From a checkpoint of a small encoder-decoder audio transcriber.
Model: 7.11M parameters, log mel input, encoder arch ecapa_tdnn, encoder norm groupnorm, encoder depths [10], encoder widths [320], decoder layers 6, decoder activation gelu.
Training: muon at rate 0.005, batches of 384.
Data: trained on telephone keypad tones over noise or synthetic speech, 39062 training examples, 63.9 epochs.
Rows from block 7 of the audio encoder of a small encoder-decoder audio transcriber, named by matrix and row number. Each number is 128 + 32 x the weight over its row's rms, rounded and kept within 0 to 255. All counts start at 0. Numbers have three digits each.
After each channel's rows are labels from the 100 clips, of 14848, where the channel reaches its highest value: "loudest" is the band of the loudest frequency at the time of the peak. Only what is clearly more common there than usual is listed. The data: telephone keypad tones over noise or synthetic speech. In brackets: how many of the 100, against the usual share in percent.
# c30: last pointwise conv (encoder.blocks.7.c3.0.weight, 320x320x1), inputs 192-255

c30.213:129147121097112147108111094147114108130151160134169163142066148093122093107090117100106140160128133129103102097094119145123097072090128135117082164112089107110136142127083086168144161173115135
loudest: 4000 to 8000 Hz (25 vs 9.3)

c30.283:104165107177163174167156115130115147125110137115165058132062141134098124055105100138137086128083092082152152076109162109169116146097110098172140136122059117116162179117142106096156098205131154
loudest: 4000 to 8000 Hz (33 vs 9.3)

c30.145:116170127138164196150123139105108157101136114136128145088142088121091079151120101146085170110147146146145178128151087111126117077107087114069122165144151173132108115138171142087111111145159170
loudest: 500 to 1000 Hz (46 vs 22.9)

c30.144:088040125169145177167121122120096100137131111149129073147130118081140149095103169112140164124125192137187135156123149098177113166090132126147145172151156143136127147112159150110113148183114147
loudest: 250 to 500 Hz (27 vs 5.6)

c30.271:127213105150072077143152175185131117142166136117153095116119108165141171136107090146107122094142124158129122088108135076088136089066124060067114072178122132149092136083086147143099138156135141
loudest: 250 to 500 Hz (25 vs 5.6)

c30.133:111161108142080104098178137224128087135163067083084131134149127130117104154087135120138096111111119122187071110117115119129088142085128136146134091112172117166186060106097149127083075116112115
loudest: 1000 to 2000 Hz (56 vs 23.7)

c30.71:107157114000121079107144181108121112153102120106184161112142137142107182082128105144122141086114102135098255102096230176123095129168114204089114113100165125185093127117100156140117070144093153
loudest: 1000 to 2000 Hz (53 vs 23.7)

c30.88:140137118080153125168124147113123164152158146144155121156115141111154144044089108154136121095173089117155068095152192121081156126157138106142120182109192122142148138119175098107181075138157086
loudest: 4000 to 8000 Hz (29 vs 9.3)

c30.165:132205145152105125128190114115150137162078118126119141093130120174175137152126121123139178122124156201118128159126144167091153163144136108155135074126177137095106107110095114107131098153068122
loudest: 500 to 1000 Hz (49 vs 22.9)

c30.90:097164140138120084143104046108085132152131098118171161104099090133166176135149137115125099137167111128189072111077141151165084125128193121076145114116145087181120155145131122109165105163131172
loudest: 4000 to 8000 Hz (34 vs 9.3)

c30.294:122117155077184121102107054157071140087116141092096096151179119174168081125123117141098121161140121167104138139166081134137158148106071165133143093114108140094175119119137087122097095148155142
loudest: 4000 to 8000 Hz (39 vs 9.3)

c30.260:122174095054100123107090125092123131112125112207182205158129131125128173078140060121117123128166173100134255176142121200150206145132149201127129154166120153152114121138149125177138119134149125
loudest: 1000 to 2000 Hz (49 vs 23.7)

c30.217:126092066136145139146165139149126132115183139147140116191127115115093111101053107121095102113137113178113115155109128183156148165115112132114139131059180120125154134128090120142143167167141141
loudest: 4000 to 8000 Hz (37 vs 9.3)

c30.172:085174103105101110097069144090126153120114120106137167141092104084106101108173141127122103133133131114120145142142108169099150145090161042124168154155129165127118170132153113065157098088143151
loudest: 4000 to 8000 Hz (36 vs 9.3)

c30.101:161128113094154104139083083103187109113128091132165144111106102115151082118096131130128116121172171119114110100111132112118110097104193141087063067255093206148161110125081132143169211186136152
loudest: 1000 to 2000 Hz (65 vs 23.7)

c30.280:189141115132106114106101108121155136132152151105106134114138103100164214070162160082145107121126129161089107143137115181117114105139090158157148124126123157101118138142161136113160060151123154
loudest: 250 to 500 Hz (35 vs 5.6)

c30.258:115092136125113075107179164090228132132116091138130214097136108119141090105143084108152122082105101129083137138127062102112114085143172107137082060111140135093047155101117145104146137182072111
loudest: 250 to 500 Hz (27 vs 5.6)

c30.175:146171081102114201111130118121095103077136092164107114089113143133114130147113184154159103116152090099149165161125226180075177212071074102079145131125091155145134126147081105166190114116189144
loudest: 1000 to 2000 Hz (58 vs 23.7)

c30.264:112114126137175140123132115152167132143119136125154090150126106104088108163129138114095132117103075136205104093119100140060143140082105135085139099185063111104134079118117143167166151167108132
loudest: 4000 to 8000 Hz (32 vs 9.3)